config.toml
model = "sound classifier"
dataset = "chords played on synthesised instruments"
train_examples = 52083
time_shift_ms = 50
n_mels = 80
hop_length = 160
input = "mfcc"
spec_augment = true
win_length = 400
targets = ["root", "quality", "inversion", "instrument", "playing"]
num_classes = [12, 12, 3, 12, 4]
arch = "convnext"
norm = "rmsnorm"
activation = "star_relu"
mlp_ratio = 4
inner_norm = false
subsampling = 2
layers = 8
width = 192
kernel_size = 5
mixing = "mixup"
loss = "cross_entropy"
init = "small_normal"
residual_init = "none"
optimizer = "soap"
beta2 = 0.95
lr = 0.0011
beta1 = 0.95
shampoo_beta = 0.95
eps = 1e-08
precondition_frequency = 20
max_precond_dim = 1024
one_sided = true
adamw_lr_other_params = 0.0011
gradient_centralization = true
steps = 30500
batch_size = 256
epochs = 149.9
lr_schedule = "cosine_restarts"
final_lr_fraction = 0.05
warmup_steps = 1520
weight_decay = 0.04
adamw_weight_decay_other_params = 0.05
Rows from block 3 of a small sound classifier, named by matrix and row number. Rows with one number belong to one neuron. Each number is 128 + 32 x the weight over its row's rms, rounded and kept within 0 to 255. All counts start at 0. Numbers have three digits each. After the name is the row's rms in percent of the matrix's.
Before each neuron's rows are labels from the 100 clips, of 14848, where the neuron reaches its highest value: "top examples" is what is common among them. Only what is clearly more common there than usual is listed. The data: chords played on synthesised instruments.
# fc1: MLP up (model.blocks.3.mlp.fc1.weight, 768x192), inputs 0-95
# fc2: MLP down (model.blocks.3.mlp.fc2.weight, 192x768, transposed), outputs 0-95

top examples: rumble; text has "noise"; thin (high-pass)
fc1.694 108:096144172177167118140147129126164073097158114126146120130083136113133175129159105111137172127112186121162081124136120200100135108116092128090110150110103173105138091092136130079123109146142102102134134146137165148137124112079092138127170040094135156130105131118127133125170139107119153107
fc2.694 100:186097186110138096121132121255122104100093128149135102079176101161135174161146100152133092123094152103156153158101063157110128126126094132132151090128143206160076153166114139134114179141135071156134125135169151120100131106140135163175190127060168151157131114117147110143115132158115095137

top examples: the note F; the note D; root: D; diminished
fc1.764 104:135097076134137064133103137082097151165117150135133048156101163144170185087125088097096103134128154157126114096109118113136109091125128155117144209127106117182097182115159130099127153114123183110081164143098152122236143114122140108150109128130070113129140122096094123203155117120056113115
fc2.764 105:186188079134132131174097085071084114123120108124086165138080077120168151075103217111112135127125147139129107111101117142131164117091110183118107128090140145069110136094148121083125103157147133161165163166184110127173155125108152074179101142154135156120147111140124159154157098173167082124

top examples: the note B; the note E; root: E
fc1.588 105:179148069141147097104130115139178118143104117128100096103146077091160133107116158114204170119150145134158175148043076110122136159074157166108161127126098074120148147201094122148138095095116099124141177030174123078142134101116167088152135098143137166136110163139102120166138177140135140106
fc2.588 097:102142148063126140135127106089146163134115107086136099135139117089115115190105116146095155166162079105142114106092230123114167162185106172124125152159134155140154120098081081155043181135147165153150119150077095076130171071110125134070182127105139091152128144066081234092116093177125147155

top examples: rumble
fc1.46 102:121169134073117128146186114220117133128134127091136139122134120148116141156129194091098115119186125119096171151121106145148176186124177140176119096104133122075142129123142113085167128111104160146113127151154105142078128104118169133086120110123118190146116125103172124118108146103175135134
fc2.46 096:116183185124116103148134164153091045150157103145130127111120197111096141170081134154152091186140151089173093080146130145133153133129136145066149141141148173063142141113102117161075209174162092208106161156153133110103140133121077150097136130131133086143128164111124034137167108111160104127

top examples: the note F; the note G; root: G; square lead
fc1.259 107:118124084126097155116029123094122108098166099158114174096088079079097161147121138181176128103101126119077117144121071128097160147158119159133131148112137131139139128151116100124144126098139095164113138111103084179131099155115157188102120100138127168084183118109140030161126183181152149138
fc2.259 097:171126097123141202149192173154112149110107106107070116104105095133108076151059129113201154117175202105127109096154126109151141154111190160092159127087185090131124110149182144064116116128153169174103160108057148100113099147156096117164100189137118094149172140140141115087133161113155135147

top examples: the note B; the note G#; root: G#
fc1.302 095:092132057129104095124167127104160157133138130172100176116113110120101189053082101101136097098165100077147135142135119090134042121129189139148125159088115108146149132120060102095212083138141159111154172138113167128117148119145138148127092218113167160106136089128077156156188112150110104142
fc2.302 096:098107165133121139141140146102065127162178159124147110101120137130119143081179085129085193126117069163139102141105189095105131148132163142104143109094116152142120118113193171168160137077180082168159144175148141111145170133174129137160122078140115129155077148126064092155076179122133106081

top examples: the note A#; arpeggio; text has "noise"; root: A#
fc1.253 092:133123121045130116133121180167102142140129136150181169103185036152210128137099123130154116173107123101086135164135127118114124113078159083142143150125153160111152175137170092167099113122078087099187119179095111048150101128126075157153113161144112117150109088116128147094140094140141138143
fc2.253 099:098163126138099157177134126148081154098077125114078123044126164149169185153134144150141136148097171098059168156142136150123148130105098095156114147050166134157103122130203151161103097210136105112094097123104197119094111161143127151110138110129112131106068118149136175137105156119095123133

top examples: the note B; root: E
fc1.310 104:150165127089149158187137156094179139164045134145105212155085145142126097167156160106149156124166140113083144153139141146097141081103152092140169144152078086090133106079110127116103157181037107130129081095092121094154157123126144185155138135126117125118085105063030107127061127087155150140
fc2.310 095:170112104106133149103137130141139159152110115099113094113126104182111161142104123127156141113174095141140126181110209174116120157144075036133156105141136172129166166150191059100138205139136112153184118131126158149131155118100152163114108201136150137124082139185161085071150156108141150153

top examples: the note C; the note D; root: G; instrument: marimba-like
fc1.255 097:144105126123137116137105159090142177175144072100211173134124125144124146164096092102119124138180131115150100112041092144147156166121138167106137086118184152146096116109158074150164108122135073154122107143136173171108120129118099122104163150107129147139139168144077177123178125111162138034
fc2.255 094:112128177150136113144149162113118167148208142087121139093090134043124105139104116143141143145098123100150125114126127082128128057118189158135164133184104076108145185086121114181126157140119098125173104143034123102137182163084154136162154110109121201126151121083117103145129206105125162131

top examples: arpeggio; the note A#; clipping; text has "clipped"
fc1.617 098:114184158179084138153108100120140127102065098134173138118147076159117077125151133153065158139107102111152079112110119149113134095197089093136101148169166143107159102103181111075099096154127105086179130134119133119189133130074117138115109059080128147114142108086108103107123145145160088136
fc2.617 100:101126169117195107130064167162143165148073141102140093061117184154114121124154141143113083155125110080151134199190132211100170159075143101087142144068149087194134096115142078140159084148139122107116106165136166141118191137117170133167104115092140102115122136176170109147067173118133118090

top examples: the note B; root: B
fc1.190 093:076187127073136126133123054159102100157116087131141133113211119142157146183081170154119146123161093107145144098119152169116153152123158094178103126100142127146069154144077108153185146173108112076159066111095182094110114092121094147156072144076130102127132127088136176109094134122169076146
fc2.190 097:109104140134131121110125099151150117158151155128139141211103125137113137104150150212128111113146136102140200165138131136098141158167118109159133159155162090115145156164159130126067214129140091073181116134113115183138158106068160072124144112134115108090131146099118141148102147133102127144

top examples: arpeggio; playing: arpeggio down; root: F
fc1.193 080:159122138146187082195133080155128127172190182123097113178126124162121183178142138126103158131163127111100171130152091149155119100083138097165148157118113099069045118143097131170147120143231136182100097108066150127114145107182108113147115088165158119144162140173104131130085191131127146108
fc2.193 100:162142153139131094116132098117164114111103093178138109102146193132122174073178138089147119190052116154122118111188216184088092122110109149175097103133105152058121134103086076090106138086100125096123130113102101199140149112132104092083100126176114103109140128146117170108133110144138137176

top examples: arpeggio; the note F; playing: arpeggio down; root: F
fc1.416 104:110118093157130160169129090063145080115125111195160122057113116134104086150151094089153143128101080130104098108141165136159180125086137128117163088103118080118066112122161130142156145153141124099111166164084162101163135147131099120112142092067138116101077106114146059088155189166174173108
fc2.416 103:119144130134158183093094084125130097128153190132185143127133114196151095122097163159164175134136144114148177149196137091126152129115069119128168101178128181095120085131109135114147171169134077117124148156155173149144117102122088127112193133120184126176037144152172127096099118129099185123

top examples: the note B; the note F#; root: B; major 7th
fc1.738 103:157158092082130097174137069126142153119139103167136145133165112044172125141199124132142138161111164066134125159107179159116075063188112150131168132150137095202113159088189099147146162158127201135123095120161111110111111106116158108166127149116096149135146130126129045165078123088062108184
fc2.738 096:147195151135094149174076160147087126101138160124131106165090151113130168133107093167126132163110136085169120144185226114098071107121153185197176111103139124094141141166094121103140171101123099111151099168198207159132127132124208096105098111095110079141125115131155124075112112104191106086

top examples: rumble; playing: arpeggio down; pink noise
fc1.676 102:145141137107096174068094154131141134122083053129081181097195139134046135132112148118109175161089130150075145075133092101111152083100118083049167127133135134099123096150143092136142148110177134047149111152135160096152142117132147108129105150174109156165128159080134101168159156148105122162
fc2.676 102:144164175121182111067196160121084117155100194094140098171163093072107164128123182161163128110093130153059090156128099138159064135141120137168098120152110148136131135117082094127241142081113168070091110125098113116148118132110236106144175144139156139145102086165101128174138093144124102164

top examples: the note A#; root: D#; piano-like
fc1.552 108:104190082136174177138112118086092118223096137092130124209162174144115050152149156117125106115080139121159071140116154081122180178090148123086083156143131143149142143115153079136141087135157159094174082083155062124059102129098147102136181136155113098114111110182165093176111115102101174153
fc2.552 104:085085100080099095113146132136178158108167102115147136068162148181202078170162148121131167152153128121079142154086112151153061090118159165165117103102125107077120109170173115150124162137124171103069107123137148106118165186114110100116146157110090197178080140085106173154185134225116182125

top examples: the note C; root: C; organ-like
fc1.642 098:141121123119185139116129124120165171104105070158099120123138153111144144103137122040145158090089217126105114099091146137157102135191184128131081107130089099109184163089127140125145112062121130155132101126157102152114070140139070134147155132138108133096146114078165168149139164141129183057
fc2.642 097:189127150119159107142137108136160122160112141181088110124169146153145154161100107117181085140122096146126139166096166150156098131057115147137200128090140066155093166092125041130039127136137124159131116116159081147180108199106131071066171132112152153152085135113089113167144077150142167156

top examples: the note F; pink noise; root: A#
fc1.613 099:092156063140128131163103187090152105144136106125130173157101138086060159148097132127125127112119115128186134139127139128166183173139101115156132122087181184138188142165153129122069112062128172183107119124160079100148072103112125169080122076171118143168116118111092135137130102114109074132
fc2.613 097:085124141090123133108085087101156120105087130063144095116137100048107148093077129191138132162119114177136104134094047118157158141129150096084155137065146125142118184113117177094145086175180115130116106129184151133172085142139073177204125135142152155168085225156075150078104113134137122100

top examples: arpeggio; playing: arpeggio down; the note B; vibraphone-like
fc1.698 086:154177124173156095093092099178105122102089164149089121178159093197132208075107131182096081185108200158142187139142141134156091128158115136194137109142157128127129137124083150153156093142090156124117152118125158124121146124204079108137135093137129157148108156122126126139136106124175143164
fc2.698 101:127150188122184084140107156190150177126062134105176104071123099102113083111137065101124178098166103145099101135124145154121097107150132145128122170080109053135134129122100169107157159120137163065121082123146079108120137199090115122091122148166135150151101132143119154161145123178147116134

top examples: the note A#; the note C#; marimba-like; root: F#
fc1.192 096:107146085131084106106126133118159171094134094112104119186112140112157127156147112142143099066093146129125209150112086124190160160047064138108156084149122120129111131095178209069112116082087170152130104131107117125160085141135155161171080095174111124118168122090145143176117121173119143139
fc2.192 100:165109144096076099089071193180137101134131085086194135077138138173130118116076146105101160139071161143150102118112114149130079127127138143137135087143168162096150113126083143131165164130104184094126117103096140103150142138127048159100113099135098180089152128142133182121140124144121143156

top examples: rumble; pink noise
fc1.105 089:116226117185077088127098082157137158151126110107137064092117091119112157135132124177109162083092177119131123100121100092142100077176194137121225180134074181112113128110150093102150132174095156157137147108160175119148128081117106105137146162129087118112142128173071135137160084130125137114
fc2.105 094:218122163128211137138131102128071096053143122154132129146159119096115180162192142162131182174144115130095146135116119111111139105154187103128082111116145100079104077151144110150128106117078137062130106210157108126127131155154095121167140168122139118090123189127123136086120121120115135110

top examples: arpeggio; the note D; playing: arpeggio down; pink noise
fc1.284 089:133146142154136106113091120148142171117087101137116195139103091095123089093090123088115162103091047160125172113189147121154244121126148126089153195131057154112148131136199159118149128146156107054075146115145083150117145137128085161121123116094116138109116158158128086159203091174085137142
fc2.284 101:128152116090153142134159099144117135197060200175125085132089194166125153125132144175103095090164132108146087158138112157149135083125132156043157133133121131138161102126098113064143126113083191065107129137111082094101084111139187081079137210165107133115108131183068162143137077146105081099

top examples: text has "piano"
fc1.431 104:126117129130125123140111108157192078200126172108075129155130131124155180102168129060063127122228148142140087052132094150104149159120157133059177140156142075130152122103115132202130119117133124103086183094094137146123087074142156088150130138138177113115108089113175188142101129122164151153
fc2.431 098:143140180110113052140190147093140182117111159143129078098131125100099132095197101133117118182117107191117170103174118110130082092121137159125136093109142052149076076101086099129078138124110107134095177131159099124149100125185214119116101121129139060113130227142080120111141075142099104162

top examples: rumble
fc1.145 097:095121144144181127081099135145181157121116138157075099137182061134104088174087158109102100121128090112108112027165108114092114105155136151191063121169130126133168131086161101150162093126080165142137106131087144170211120162147148152102148150096118127143083095156074061135165155152108107147
fc2.145 095:122119140131130172121080052135148152118118154125108140143143168122123069136131106108153165112093056131088164123133126119155191121108178113147152183081097061127158125157100156154148151121088132139176099097185033146158127134096139148157123155084122165099158111196146084091092109137082141154

top examples: text has "piano"
fc1.546 105:120130091067132090130129141155126139125141150171124118075103137086129121143118153137131150039094132135135078135170107118138163099129153146072088141132123066113132108058165127139074141113116135106231084110134137119145130137143125115148200164125157194115162189117145174163110118064112132095
fc2.546 105:052099138111170095127154137153165143120175064191181127184227138152149106204134109091139128141175097073054107074156067130122088134166116099089129151117169162102111116122133086171082115116100169120121092153136162135117183130098084102140164188091094154129121149175142132183152129118108093133

top examples: rumble; thin (high-pass)
fc1.441 085:147236109141112145082164167147167116102103146125109110143119095137144070116144110125079105077139091195158165138102160125115113116122141112186112126123114093143073119118149130067116121149147127115127132124138126094155137132123135135156126088162154110079122126098154114105144141124093085134
fc2.441 107:113128112111127175145147094167132137099114139093141111142131140149114094061148129255119088115128131157127129177062129072186111105095116093115136137152119157130082122152110092166107149119088110133159156174110149118100158117149154074144137120145102104177102116166115123128152122156184138134